Weights of a small image captioner: decoder layers 7, 7800 steps.
Rows from block 12 of the image encoder of a small image captioner, named by matrix and row number. Rows with one number belong to one neuron. Each number is 500 + 50 x the weight over its row's rms, rounded and kept within 0 to 999. All counts start at 0. Numbers have three digits each. After the name is the row's rms in percent of the matrix's.
Before each neuron's rows are labels from the 100 images, of 14976, where the neuron reaches its highest value: "responds to" is what is common among them. Only what is clearly more common there than usual is listed. The data: drawn branching plants.
# fc1: MLP up (encoder.blocks.12.mlp.fc1.weight, 384x192), inputs 0-191
# fc2: MLP down (encoder.blocks.12.mlp.fc2.weight, 192x384, transposed), outputs 0-191

responds to: green leaves
fc1.305 103:489445431527555483488395428459555578504413503488483504469503440490469543496491507466459543425530535491493481489569570487469421534435521509567476598452366473486546535477511397552600391488456557537467553598530423583526461490483514531432536535521448538499549534458510460453448522492443478557515452552501537515545448461450544407508510473524558493502509519482423466489496545501585488435571516559494567525413446481503504537465428501531557517473402423462527462530587403508481553404522492556536525482513634578423597553490431663551488505422433500518492446530491517511485492546468528559
fc2.305 091:462498481450382529545544593510576500556450511503568429454500568483552489441456554524499486618508521527460500560450476493525404352476496516457519516492434512473542431473445532474532484604556514525513591569579509510571516515371456439426520462544495454502581461458454404602537504466506497536503487497448466460437548546460467528513499419491575522536494446543518423518462480581552460576484473568515493495456429496491499452555627489482471493488544456512534435500364631446514455517439497578503508548481491377494467500498549426447473504449565550518492572478555476485545519572567549501

responds to: leaning right; bare
fc1.219 093:486500460545514505525589455447547476455467396495478550491521568478534476510541455508536544444536426491527471540486556485473515557570504444500528472411500445461515512511489501443555412517475571416459494518487404558476474448485537408508399485529512460470428534502534555554527390509384383519490494443556507471522494469470492563482523452499395539531547403521509596558521587545467533529519465528562548503560465615440452547487521527477463506521534396619513501551443598616452528505541601516599499531527469498539602481489579519570459535493513518492471513453475463517442374572390453504
fc2.219 096:471523515531574435440430373461526555523533530520471517527516508470463470555505557467467490452601498534572442482489517529545490535548566531494522481537456444473422565525458476493468489582505503515348506606392512623469452466514551513460479428501510516522597509548477492401491534542504515550427530534437583519531594457544510556492609500548614500460435572371480484520460512458491499491500469419523476458417516520542495597414497403476531549418528534459481427421503401436487500461401483452554542482501546473515474518514509512481576539520461498500512472456562572559489485406584435454

responds to: autumn leaves
fc1.340 109:487495520467428432474454480523349490550519467562469557460544404539498440583475470495480536488500510496464587472600515530547515470502556460444497515520532489438547512454506540552586406560567566520527407507598443483497490381438564404475520471533484577518456409576509521501460596471462515436533524519446500524613507451496477454501420440480539475432509528494501528535484426480538483509534501369462434520515430551519438504522490441476569507444417520508536478468579582465522525521477456473444477561484438560562496417531541624596517518501481427586542610466484530468565495472507603511
fc2.340 109:499471433536413522550526401467545436548453563552526535529499492473572568427512444520446528518507486472435449484482568416500518534393512459521463461584579519559553449506541483462444583468498405403463546551394566526463560595567396570537555521495480416535502516464451562519483536463541527505498506518602510514530512502480403561468601512479478597495410540516513530455528539553507439471480533439530513546547676466566470492492456517549491534447577414462512529539447477551459528551516388462474504414577526571514468507497457432444497522536484487448477421515459460531512394466522484469

responds to: leaning right
fc1.139 118:474502455524458539467514429468562507461547398506527491485393519498529450571467516585483555385583545419552518456483541485470461450580449507488486510474574575476581483521529526519429389477496496419531542532454398515459442529588482502473561518466507463541461576437405556529578570588562452375480500490550583456470589551490517577460557492564592505515602550580549512483595499445518459447514496591512529576432466520508458476497499544520500456430544464464509442544508451469430493539512495523485503565403510485427522557504470458529563436503455447504444516339502532536468502483457500513
fc2.139 126:515553535520523504453468517544527523488548518435602534464535569556443508496500517521516487558447453477516552491573565541532526386571499455463499392452559475606533583439415497456489513547502583469534518508455507525597415520412445496499474524506498449526507415476533523520527586412525488436411508442541564504538553527471524477446496543465455469512494509418464576505511495470549519511402473512577492433505507417481389499454494474616453467541391420496433593525574425516450469385501407370532441438522500453511471480568493554507484499467452595558500439497482536563455423587472523514

responds to: drooping
fc1.369 112:498510494551482518419568456658442396484458528555475440570509449534506396501502541489473492506403523459520457519556480493526558541467496483414422484513605530508570536499452424567343459540480559494602497500515535543538495477528486491518430521582543511429541424518498533492481535545527472495506444577482480512578483541448505433521584522578524542521506446457471497575625563536518560503443392464396341555508392557509491460468477497565417443486458459548471501543544488565487504507498524483524453445512459471508493538600469460459584440503444454567528485506533486491480502584444490506
fc2.369 122:437505539446471497462504509482513583518497458535560506485477586546453525400590494520493432594442519479446467506429417505504569490564464514480510449470453546523466520484519514464581511445426545470445429490529477479460614608507499530526491467466554576441420641444523456447595524494495568419505510559420414448510448510444501593481471496471542426516498503461489457373542532489456512465462593564479551439532586543582505530471466512488568505411494575475476498460511513390491630508491466458444552454528591566498531544456537507529578498506535513459375461527506471442542404542539484476

responds to: spreading
fc1.273 107:558469471464555465433396564466584529499422403582517397471524567457552453458453568546446599395560415512449423474608554503543499497549598539519523486531447455462481499540509552450464521590557558567500517536512474539468422479470440466466488438391478501495490429547489526513502489432520432513552476503482483487403547505532568487548502448483508529509435543510469516507507498548387556460425455493512504532510440535514493505556489569517486581593364489497468370469548507510584505482524547548492348558466559514495497520442578551483470490569492557444538535506576483533419540532490510495
fc2.273 122:397609549525427500580408517457418558480561514477568502524489494506480435427577397509520458490485554493476436546473538517469398476474616482527463505523443483511472476519545531457475510481449582491520562491494578488426557519454424451506431450523480461492468435500492507459483464515561489554546515474490498483494453546516587504515485539527536428564579507438471516518493437609529527434492575567538506583497398551339541590433532519505505550468526617451516376489545534561597495527531563464536530537574447504505488528458565556506509494497442489561596457510462441424537455592514415490

responds to: white flowers
fc1.164 065:497480547573493422502566484519501592429512404474513468511457611529466571529535404419443440506464447508470539484537595536437516525414502427550402553457451504592459508520583477487454488487508385498594521539589405468436544501468477524516504500453521514527524481534556507444474519459537484495571509483432516503586531545529482508469552482467397539540522493575560409491535501528379435446532537513616479428466491506451445456521511418432465503523466525527507557550512472475500328573543439499546552455483433503490439605554571505411520470576537484520504486527511472472497555585459537553
fc2.164 079:583579512512491513399520460541547434414449638498436562535533552442531456397537470543544478502482483474516487444441491603454512520521465467522404533567485476491467527462455496451464524455444513481388452493423477497527419483604548471544490574529473523557553487480534511557509472534454567386431490494422500452521528542507531501496492497546569547361517495538436507418453477480424518510445540578478416494561529473555639435529554556472489524473523489551581498615490407444459505510498519475505520443434539434461533529385518524435506499434551503461448532474581536589477470528531550565

responds to: spreading
fc1.240 109:507516521490466542498512405519548528468591536451367447481502477498466468529554423550585512492466537462488465364418498551571517506418467501445447399506462565584465441577518552536601610560555520557401495521514457517476491503559527530538486534459507515465562574527377470586478532523531577541527517489492483468552600528450531456472455479512570480555524515490500500420415482539512530366528476681504559454563443520395500462569517521496559469448451560442449530479470529548487479492519439539504508474498560453453479503531506473486462537433481579513526500533597490448456545480466423471
fc2.240 101:438550501497500524575433643502560467469423524477489407508529495540507507508538463491474421476586501491520416467528589533435556440560407598493514502543409512441489514493475511562468460485470521409459561494434501641565501528515417452458475571457506492552452435499483547507528512510501534472575518441523536509569571548461551543432485516507476446338529518531461406567473495438484475491532529436491447429423428451457488488497414530483588517547524522492610535484470425504662530533440505602524507585457529494536465508518535536472443523535483499502539459517531510505578516509398416509

responds to: bare
fc1.334 078:521541500419535466545561560535512521567478399477466501548482552486558536591496551470456506502575466489532481448469496517561560494430441605446472448518488486492451551530390561473472506541519485438527525401485503529556468381555541496464475421474464523428540543503430534385573496395474527483421575615418485395450446475463494508520442567470496473639549509469537558503500409489454544502492522489477461414499516499564506513474433472582518686469487549520486495549469505551475554542434528518518435502519501561507459476449490366513493467567549551500499498518549504545599488528547430508
fc2.334 080:432515440551484473401498452500426434499591533415564518517544462512463433463590512484488468502423504471418512552549511516530494542506444486471491533509507500505522386468526540560550556437490538444479429511479553482439536409472555455547526536518569518569426465455511550495558495545514498537529475537556466530486589505514549473496558473524529551473478411499548373488521464408487446491581568505506419634490527513432580439545553490485459401580598453581582423497547384535565550435467487566438534445491564532480537575507550557532546532514487509528409408468485509502447487405404549502

responds to: leaning right; bare
fc1.115 096:510515408536396565475490486490487498518464498539483540484439462545454464483499522519569480580595488540390493495384553565470524384622509551559485459512523496481498564438530539464505504585527507489497499457518546510505534454573507501536454501513432536513537515462604512554486494537493483396425552528513511465478464583490549567539552466545427511535492471519531474523549528439470493479501597414460380523614393550481504393531472460553505515450514497420436522447497593589427555444602462494493427523448478491420499430428463493395570469512533517531415520513501466542501506635533425469
fc2.115 098:521425510501476529395540544594440442481597641457553503480457566502437537472536464510394454468533581488542492569464418514501425496493475401480525472553387586501470504502554521587500468486522558540485488482562514537500607520484458432529541480454532541510528429536523546474538443651520447581560446426552488506496472563475482392543428493482492390493507508500463537443575478527506492524488583517567462525442436431556473474547512539479478463500496527555473481554482370432599490469515393504502447540457506486472536490508464475498434478498399476554517567580439448428541576475504528493

responds to: bare; wide
fc1.49 070:526533526527553578557485471568504486434493456488521534445449542527489499422508539512590486453476551380512502457518545591454504595571456535513494530445562428503496608487515496493413548552507408476474529398377512444513464548484398471528557481508498559508479532534410472517512506509599464592511542570492620503505577398439581496489477546426431487500488545533416466485574508524366495433414425489471475528453562539498506440502521535537522358518526548473522445529531496434480464504512488486602554486523546536563521498400475508560471403544425483519503404482462540483566534496465504524
fc2.49 082:515437486490453516463410490593470521502448557543620451494497543467467514440491495499407391542538483472485399475519453462545431399559504568504498464584451453530559402513455542484540489446492519442479490480536445479565522572543583538560464535669510417437499555500375550520511455545408544484513509503490551488596555457499410494473601516456493640403571474530494542637528402496558548479474532454509492536492556479463487489515536517455504504510555550493514453472480527542595457454456554496508475468522529488467470580533484523444420509532461540494397476488444543541465483438539504469

responds to: two-way forks; green leaves
fc1.227 123:577397446532575594523481466465487524527544490463499519495493482560384480494529667544554521381438467498555452498537484512454522511518538554565462587522454494435586428547552514522482500494451430440561503508473555476469410521521421481477648493537560427480362557473414509487504476481486476439531479500535519460502546540487495441508593449456514414604534526549510527520490497499397451441457530487486460449556509526512567451530556509473554539431485599526537523486468468514474451489430502495504503560532527590473482442549546559474610548488464387569458457550510504439415527427515529447
fc2.227 120:449548492471487467499542474504487433557464528575469502452560425482561521477457471539582492584563490469492502481450519465570513459509492490475506517559546584573422565483560510524463495521497521572517437491559407505465483439416546451469546502466494594479577548581529517531490466538420391532505470454499483558553494473450603573439453584521433526560443483530462443537531492476477557497414481510432562464473571475571393505477491534495487496531526407491545490519641438517512630491537471497468438522566408337528505544506414489506545517472484548637616511494471495484516498504385456476

responds to: two-way forks; bare; leaning right
fc1.53 070:482507567550503507491442614560430483479505499473511544553435552515590534402490459534452518534515590532567509474451485463488482629443430491612440533521558590544462509507477598464468542523539475514434467501544531403452476509475446478505381442469542534470470488460517484528591482457470341490504512489572570476407460520496619472502372527460443445497490449366631468500565533523530490481448498521457485495475468592476473472511566532426545553524494496537498475468407538539501546421564482521530497498443508554568489504421544449494603491592457471601519501496500525497524484528509496528
fc2.53 072:531525534462514516460488473457475411434495467538470476507457515446472548502476573472531476485503439449462530455523560486507525433517541480469565610474480478435500501495536503511515600511487541515475549495467539494517561419568543446568601528521477460591530587533519447465536487572501514543524572493480543616429676439437435494498674511533505359521455501553386572546482489524463531588472623506492525519572506429505537531474497480490509498455476470415583479527604366501495490595536469440459504483470537455424544552511468492454436467485469496442405425482492537503468535466541494485

responds to: white flowers
fc1.155 125:524545529427489499511483492528431527510514463446443571484516630563558560514598489445600499510504402546478557504458489565470522517504514442480463542420494557545433511548520562497549382495511494441526419587523490434472373582426587541440529484473479547558602494551530582434530498484487542374595510474432429420429540467540584506440479492446475491545466508569499407542529586506430469520501530428534473386520499552469531460632589526481492497412455487530547524527530477441501457454551475405488497505437502509506470540477481486420517493472520505460500508504426512446511556517489600482
fc2.155 132:538518515486492532445528470522470532466377481544538547511492535506410461420532527522453470488465512526489488520500469505388475555429344443502409553590521467452543493375401506490468542460458550502403367534457486472536584515503487531440459606562460542522519553420577614483486504477454584352488523486423532468493458520475462568515421478535536514469578527484592419436568444470494532565458484531544472457551573518518532451559491498456450453589540546472563517585448489426447507514549473463504475506506563512549508537483592537446477514492470522499497527510534475590491389461502488517

responds to: bare; night
fc1.122 070:500552422477536509488477511514518476500505542455458557454388501491475588375560590512507476501528415485519532443512526448574426452533502536516573481531446506517483481436428487441538489545451616472506497545454572466521451515527510444454521497543527495340402523598465474449482504532512593504551541550427528581495479514525524557527438521472497510499541440525432484602578425573469481474418471618574530535485520554518560449547472386468505530540492566523512444434473458604535472508586459443454531466448455422528467475519544516490413465530535480490467400490518515441603570536586419530
fc2.122 087:561541473548524477587458563491485522501525549488538505499542510544511505478509626510588475511494510519475475526604546379479476504497521453484475440538527472425673486576434509511514571480439421465511542483535589488527586542511426641487499537500530500540511538512526380599456511512473532506419496504650546461522505414490381500485526527466473502499527521518485485505565563489536531464533563394474500472450539527431498474522539400520458469557445532407514530466455546529431370501474472428599456512407529457379477452514523543473545524458556502570567460461519487489503464507564491510

responds to: spreading; bare
fc1.345 090:498507506466570580381492427637492442462561527500621441494553612503440571479558485446540517515404443470479481510474523480492425456496459483496500522532411542511435574512516529457421464486545503410419578465554619429488402470524505467475475517518460513470521574509451505457477473517527370497560496552444582504500453472542544554485473510465525536559453467540532553494515525463397459476468507503413503481562471587468489455505498474507564565532450453419568503581568557593517451518545570457544458505404545545477477557503539487557454474560496439463484635499594483509435444531471491536
fc2.345 082:467661544542536469606466521442526533473482490551518468532455550464527483412546525553583402516490469554562503515530594513425422474487504519507502531532556479405443482538562480476511543585492551504612482452523464512467522548585436475469473529462466517593444472553572390561495515513463477463626516529567479470491558484501392524509596515486529497434585534484437406581495501507431497440544469492485547435449470431495471545509468529534547505382537485530437454504482471554530574494430453511486456494564482488476437478396491543487553507473533431485544487470400481532477642413511422491

responds to: spreading
fc1.85 057:451524495652490512517501487553459535411407474496485525532547513401440427448552498559516574440320509531525563508503524503543498507464474516506479557470466585546479502459477556548491501521515507377496413379529509457486525478527544494506481468451480535491431547525502456527506531565487447484511635530475441468518542535484439563437435475534410431433548497411510571459506515598505435514581524517474554530514456537550464433558492512545533496506468495478490543517493533582532562499540602483517465428612491518455489563579483460528528482532424451518545458505499440498459486659388562437
fc2.85 060:568443497395497484617491469519533425519629527499481484506523444542492490442487498522580507544526395512563498403470483445488527486491483548464466508514597479522519584574466500547493485532457404439451551608587473558559521436562545530493468521506492493534494461460469425530472476461501503537515506535546623519515477501473439582618514473498605560447489555517553474544501500475445519452508562498472503400613521479444550563537500388458406472392506521456478469553421484409444529550514438465523554490464379514482554520554586518439467564504478534515448461449457527477437428543479403476

responds to: green leaves; two-way forks; leaning left
fc1.368 092:558472466491557480473444580516557457523508550437516563549528503544510579499387602486500530473467556497516432525472485513480377497541458501455488520541373500565580514437429528400539491498440525422512488519544529515511557415395492568463563491548422502479557426598591625504488440566532460450452402544462449450499452472465525459520403399503523452542511549553519593511485508507465493487497521487457474476519501655547445445569529542535498529499483515522539515458475544539455466460568418519520523510469480485441591486370523491488470551476467550539478503497467492574532516531556353517
fc2.368 091:484363448539532519450519594442444581462484572514591520477507461544499522401528525486513431486561453519491617503546475572509518382474521445492446467479514458562489610541520500433518577583540461544559494582565528536478470507530502421416501455448512451429485432447468462426504578542469476556508481518591493525474490526500543476511559507438523488548363497508451504507469418524487432588579548495500521535459464418524474553513483580566432463530520531552401378506453503510511467520491473494464525505476528444490505540521529538507571451627563499553459495485513536447494469417379621458

responds to: two-way forks; leaning left; bare
fc1.277 109:519463460432471472543470447622475548462508535520546499496418444498548498428505487523502533496520528477493513464477541525550546592550553478404507470536511521412571505482543444451457517565553577551402495479431467461607523501462437460501482527404511541510511496492472535451513550499559561528436553543466456533566535519518505502395355474451517480670573527469425535462512454498543580424557432443495558491527463486519434523531555577567531447475519452569541535530468537514538480492550517511531438569523416448484572501440522446502452423497487540551568538487417522517363526505462339552
fc2.277 127:414539533541599504355464462451510477500531482628537502484520453465484514518525513504456573440560535482489458474487500461543529538495477461532477475481432483542504362474413451451532478535504523488556488541425542455446463407518566495436500548523555530490410522599607426556470452536427396529438476493428501516502560547514390528543526536461511542525507495447477613600584552477541427558579500557508355458514483395438548556542466496489468532474582569515559497469550537519547514461544509500529503460468472508468461530519519568450518479433497502495426397472572554518462443571447529431

responds to: white flowers; autumn leaves; spreading
fc1.205 122:515371486521522506466516481490494538486429516412493560370525576529445448504579487502463493519509455513527524464489457415537470644368527529379532562545487517535485503449577483431543575498602509544630505550537583514469524546479521499582499487490479453573460466482521525503506495497421470501550501522536407550508504474483512461566498489462531443476580546622535415551503491504494419512551603591496495443510521451569498503550511529508396525483387508476429518532422530482435514537447502478497564519513519463408508484503431536556478504488546388582508499492609469499429474395487472467
fc2.205 131:434555519532543542561449430484488496513568536463473453497481471486563514484507496432604518590528462443526508498496539518512387502512511513496538581461479476396501471546532526453455396597445535550568568492527383393577364546575532471523539495533576483464494423478403445555513478559556479569448583526412565547519569470537476494500483540465508419522520510497421548498599528555492544522494581466464471544531565426572491491499408509583533509475519525502494549434549431509507474529503498560539525377331505491588531511466511471443486487584505551594454448486505485503510500462454541485

responds to: spreading; pink blossoms
fc1.132 109:472445430501497502586416474417526501457371480469538564498435493495516642649486491535519498620545489437463478403541567505497521527463442432438494475516529519490488551543488582463433494541476545481555513485477524558492499474452456531513515470459479488522481502488567556515500507542446588484586536511475602562523420505557567525587506569434485422488514457512539537511492508519553406423435425490507417563441539544504603510469446470468505472460482421502523409558520560507574570568517456482479483396588484499440658517547459541505429536471487432422523486448490489500492468525556429522
fc2.132 138:518482539539527497435595552588521468504550396458555449512501512443513497479497442486466452554425466485471467524402455571448433514444543506496482528547478515521437486615544483432503501466522512543477558506552604379476573438580485539546419606532496395415484541531551485548471452511546500491516469528493461489482560516519598555484515496478475508492496502374460552518550554520442558488410501493509457574476528475608370535522443436531476666520503559557543544421557558415575499462498544492491510531540538355535477501470475485503542471470557509584479456478536575552533482454455499527

responds to: autumn leaves; leaning left
fc1.278 102:475571503504481474487490462458427407532459465538533545555488514525509456571543622530517512392465462404484558533437524500477528566409494489504367538531454532503500519523465511561520448550573478514526553536445625439545491474445607492346433530485517519535512535572564533491472475545550498400481591615524483449562484549460433439452393423508449508545564504519537488466454405460523441513473480484544470468530516534539478492544539453610445514364525460512476474479492508473478549495525524440535508545547459591543482490584507504515510387542456544550445407564447535518522575495459516529
fc2.278 116:507443491455448411469524505543559481471508494557520458525530473512452530450413448505437517558449426478548432403436503593484475586513484454500548509531517511645492532537528483490531634489557488435491479484540486415481606496501479447577455413502517462539434556533542553534538576460575521515513459445460508464542466539505522615540477486502547491389516508396624549547394442554575544450512445562437505513606491420496509462577517518475568509505461440519505517548457577462435533465470494475491489415541435469492487482489502494484436514485454512466454587506555513452489458396576364556

responds to: white flowers
fc1.43 111:534528503489570534512487489588505634480612523482483457475529569572501536491587413465459521489454518495515621515525451497516473532498472578507497448441489575410401469469527490511541569513538565415597514455582487499407586454587508557506414486522485453561449442547480495499526474430573552382492469525435553502552492457416476476626394469480551510392475465499569500475457479561469555506429468573421568429489428469499559479502467562429510574480471507531497514435445521483412521476528492570474550416522455504574484550456519545525525452529464487451483508461584470409504542463513531446
fc2.43 118:548505539476458483415529534483491514500449498389446520479542435523553527473470565449494600541566458512556491475504514508482549509460402605491414541472525469688549525493584502499462604475536434549557466496440560483513530414401553515467555538514457549525447549442483487469444611491451529458474482607485568507454505528484436436531555492484466412424541497571544581413487463414538465505559558497518519592590507549548426550493526392539482477557480593511561524507593476527475549440493486439558503531476479488439494516587498579542419492550412489514501549465472465494539445446512506516

responds to: white flowers
fc1.235 109:460444527550444481545449481452510563499544478494524504508566505569556539443497486531477424472515462547509582468508562502470552366516536563472399601454524459490486481559450538528506515509494457542482530430523492502552470552468451466542453591482436451520456412445412430433437559495503533433541503512517515427529518457489466469490525496564513514590503587564616582477474524568477568559561515484444509574476475474440435422518583528436475413597536428540465522467474530491488506401504485532379483552524496579586495397449511463472470595529511501408474524471595550435559511359504505569
fc2.235 108:532476476543495520433445423424460406502479583439492513539556454480503511617457553428547463461506468562521368516521480473634544524468450525504591455515421451393466504449596477560413555357518506376608514583472497424468470583512452564563560515455566488507509498519578526577527457493537524579438469500561447517442435555513482483571471501487456462494435473472432496625498526452541481481514394493493417518569525471610543563472382459528514471449512485488468467539465489517524535513479448523529451520552506465440542533589547518514500485481451491550492517506522499492512443540518488503

responds to: bare; narrow
fc1.172 091:487569563473469490493499508500475505449500531482443533567440437508493540599513524498396610457490479476501405551546422535582552519492526491385453514471439529528490510488625531505482440390550416512505556491543472447496418499487586432462510491440530498430479466439593527555496466545473473436531460522425595471485469531567478431507572478440517511559509314600461521508504516520537434527553531502472435499532575544575467500555620425484468480508561506474526518509515499568441489520559437581524569539395540575473472611475464565480473450449543499501593572448509445479497527500483491502
fc2.172 092:537485523506513504505532515440502506528522450438491476524480544498535517381471506495570415513527534498565549405465540524555524402486522563564547511523477567488487432476514500566485534607605512414502455429539449494506614522515513489495545498531506440459428541513543473469494508454462473562440584553516494505504491404479550476524518493529415577455467503462518508479417320485474487549452470589468595462495565511467582555388520504521531474637554567555529541483529526505450484595513559414597458399518469474477485492536472400499540520590519587616464492508447502462427465432489432497

responds to: green leaves; leaning right; spreading
fc1.12 103:477580488431604535460546416444593464538576478495519450472470567551469473566594451557392431481474526518491547479553551460564465492515520533531496535445459488409483513539540521428439391513474540522560448518438504576486517496411424518452486471352482427465487423539499565451561467539523488476570523502521496510469546533537521476523578559515462498511547550534450545527513463507474455504603542503452613540503508426489544391497471579492461452531523556528534496479534502505552462531613544495494588477422580427591515377500461504484428534501480480572521455494576503461449455359473468544
fc2.12 113:533462503476392467509513428490484492528453447536575542495454475490527423518515548537429523524550483493571464446405491512438521518441560511495488493499388517522525533491548479530482520491489465338508475491508518495574465539500531472570580584509409542480475503437471406475512612517599516512490465487441478490576406452460538504451485520490551512386389459375560455563502528471470563551457522556518442454580547511642424534494390539498509493507529442433549469565497508501431441493492466516418509565561502545460532552420568610479577474564499507524538569580571438452460537531478522513

responds to: two-way forks; drooping
fc1.289 136:480562476499538553535505532470469412477494523530603534467477507531529475539495570463564511466512474523478483589422535523545390466543542502559535479487502441516506460474498547402498512419531520401457473514516519559489535524520492389431533531419420498561505485523488401504606445460466468585564559461451438445520544483517505536413466565453564508544557450523472516513577573472538551435528360399567525589527548469509457405495473503422634592519526481447501474529583414491505434520492500359487444482482567538458493547532480543539500465470543589539544473450479391498509433573479508477
fc2.289 130:445504499571437470481518495521545554489371459490464480544497578453462539483484465516480477548495548517494482528486460503529504546549584555476462520463522480517535405441610509480469446564530518533563534418473462372472445490509514416440462430515552524558455541500660456458477491558524528450443410639626400448508493499508557421557479468456535471520439479539480467353504406518556489484533508544478486471493517448574517548496498595642523472528531507536476508465430507548338540482546474491416509498462460404496494489460533536513526505495487577544585528504484491443513510470505573473

responds to: bare; drooping
fc1.285 067:537542468500515490532470630453436441484494463478524463567445526491449512526569577555513566530493517453533597498542502535462470504525404480462551404520514473500601449511437489390552453412513545448447594509522491548429533545460467500476522505535476513486431428634497520607492470503579480527478485558468569490577530526504554460610430437498458558484507474567513499485559437473487492452457395511545569417492373541469562470537481504503492461379544521533477482495533438424434425603518400449514535485490460552577534482570500477519529502576492423532555446468512470480549610568532459479
fc2.285 078:487481539567512475575490490521535447536477464481483507510506434541533564403498526500538423481543541552550470427539482397515511432488511549407484508502441569455482495503494518507513456525503514507482488489463553363481489466557430557371414492483480519423454523473433409508458541544422463536512584432579470456460451559497337523511544548517499441419543530505526485593498410512422585467613587553459475541572622509515476504484521434558519442596469563496571486556595551517500485540459535379514464433514467488469470536440549534488582529481534452572507541509572521458551457527502473566

responds to: bare; two-way forks
fc1.249 091:532551483564527490440554403463525509464493450574499462532399609486521549555512543478479512514485518375453489482585532525563568503459468459558498500577460579481493577414574527444501460527603521481522557483507500523525493389418559432522542478483399546519411473576536499502510377514431415438485528415561487440465582497520499482446502377538455504575513484546587532483479491513456563491473522410473532468513534534452458400490536475528540536521568494465541481547420534571527541439547504583461353608514488503456449495454505423445554502504544479512529591485495523475533583518474464472
fc2.249 096:440461471491469470482537562512500496499533501503499531481540423483439439535469486497479499512573531501489467481417483565448449404504556540502465533539463509415477504504564507558503523540498442476429484534483510511570579436615523451540490521492533439509612492631430486512487462583441491388530522662463478524461533513462447391504467487523531522395501477548428584497553525402460530533539647451558441405580497507597532587470397459550561461457532524439488437474470513493489594471537510512498527480574559484492537501454451464435518506505575442530399448442503518420476505438587475466

responds to: green leaves
fc1.159 081:536587460518457477476526517469502470469517471504529545528501516507510492503398480494426493374531464493464508467397602485578503524510501506564594596569509476468439436436602505454550428480528489451584556533465543442521412454466521566562516489495474411515408462427447491573420513593485500482473478556353507501472535571475469463522487486455501553515533463465404541412547571526485522576461562508463518426529556481446572484573498493457564536426456549570546555511471476508474494445557527515408578551483570510486579528415554471523490473520332520546527537496543479559528418532517573507
fc2.159 090:468587479515573448507539526541512551563584507460534496419482558486552550547504530506576575585513408507413502459519386644482502430441450520478525532533469473463500452628523468554491508563520473463491469466490438488412599528509526494483433392575579525543487636541540550551462528462409492520474465510515573558429484449521585585392487508517492487493528457398538558567518525409555478416530449507499596480492544481548497469535590492509532463530483496554543467449485506575533518564435491518507540504533558552436466512509558444467425524523521500500472440457398525429509461395485467483

responds to: autumn leaves
fc1.178 102:532453463444438474429558549562564501470384445453568522480533537467564553479446562529490466449551438465469448508430560585582506512451524498571516531566539536523466489567463434450590420513578573420533501492613467430459447471464495497476480450451491551524542466441402594582441552500535418480502550450459609463458489425589503598411563513477463422579452466487502513475436555537461475413581474461572472534576525532458483484552534505476516566529535540488533516487402480558483480465559503506480506424571432417407551470598474487500589544535521536493454532491492484461519461512511489560
fc2.178 099:561485554535547449529490408470441581503618526550480484526508491517466381495551428510453542506336495498558464466513495506506538510471449451529510471433509458554514611460549516517490552463518399465501474621520462578512505514513444440434558537528426471497451463548535488494544400488483695479447535475486575491488455500490495558510580416499519500555491501495474463556464512473554494463471468500510581458475468511504502462547520422471493515410522495482507399527548480430457614564425489513564473549434533405537487504530443428453433506476537431424459516449481592569544502513507613426

responds to: two-way forks; leaning left; autumn leaves
fc1.269 129:470515511532527502563470575587509435449444523522577464477504521527449541459478461455442482546482535507484578495440439572476522542523537476548437532520522429540555431499493364545452468560483469602451477545484557479588531567399574527468431536438457468511493536385501467532462465567577574521499553524379441501493538581535448538487557529488513458523521450548478477478491502601484464519515479523499523517577548424416456505524517455402538454481555510593448386457491483549519525558503538532486469498531468495558498448524467509314571349434513499472588517442558515461470547515462469571
fc2.269 136:512497504477412499397488418581468490489569562426591470450484560470576502566584526502462444593541441470491419431493496584545466503471466374528505459501563514474576510508655505547485557474533546498513457474398435456513541462524498408486524477537470461487503431495612508474454476544466483552498507528605458549463550389506419549541487505507506496589461505483481528510543590512455539491511529403467511561554489552448569578487498555531510528514492514523500450558458534468465526514554467372453406477479535528559542527525499397562433511549462632482520471527560569512511590474447535549

responds to: drooping
fc1.347 121:450521495402566461538520373491485584525512505452471596483347511521457615490486571565499439599488461513482496534487482523428393475497513548478500435404548487574514551398462484642513489478514553523516470526453463440422498495582548531569489569491516460475515537497480474456455577550561531547479514573445461457513453539487533482551479503599575413530404462473392464513490514520550566547529573514574489512484462521536454496516509544561433464606461540501477460473567318539522432489560499478515515484488495547501493491484448517594516524528489528450407501463466472453469463502526557535
fc2.347 108:464422509536403440572463464556514556533453474453534431532522556470513551525497421520511588589546564556538565610522532450535528559518552572522487544539490563466428452484541473421438485510544524507562508514613506617507460457418464481447553544483544448476487466476624456451441384484535453580550529557459582451546480487510481385415495499501479585481466535500537437567538511531439524459611442422447551524451546535537498536479493556566516496404510486537480571562432527505561493458499497531456400499514565428530552462504529459467430484492537513575494491452465524386478559436564495478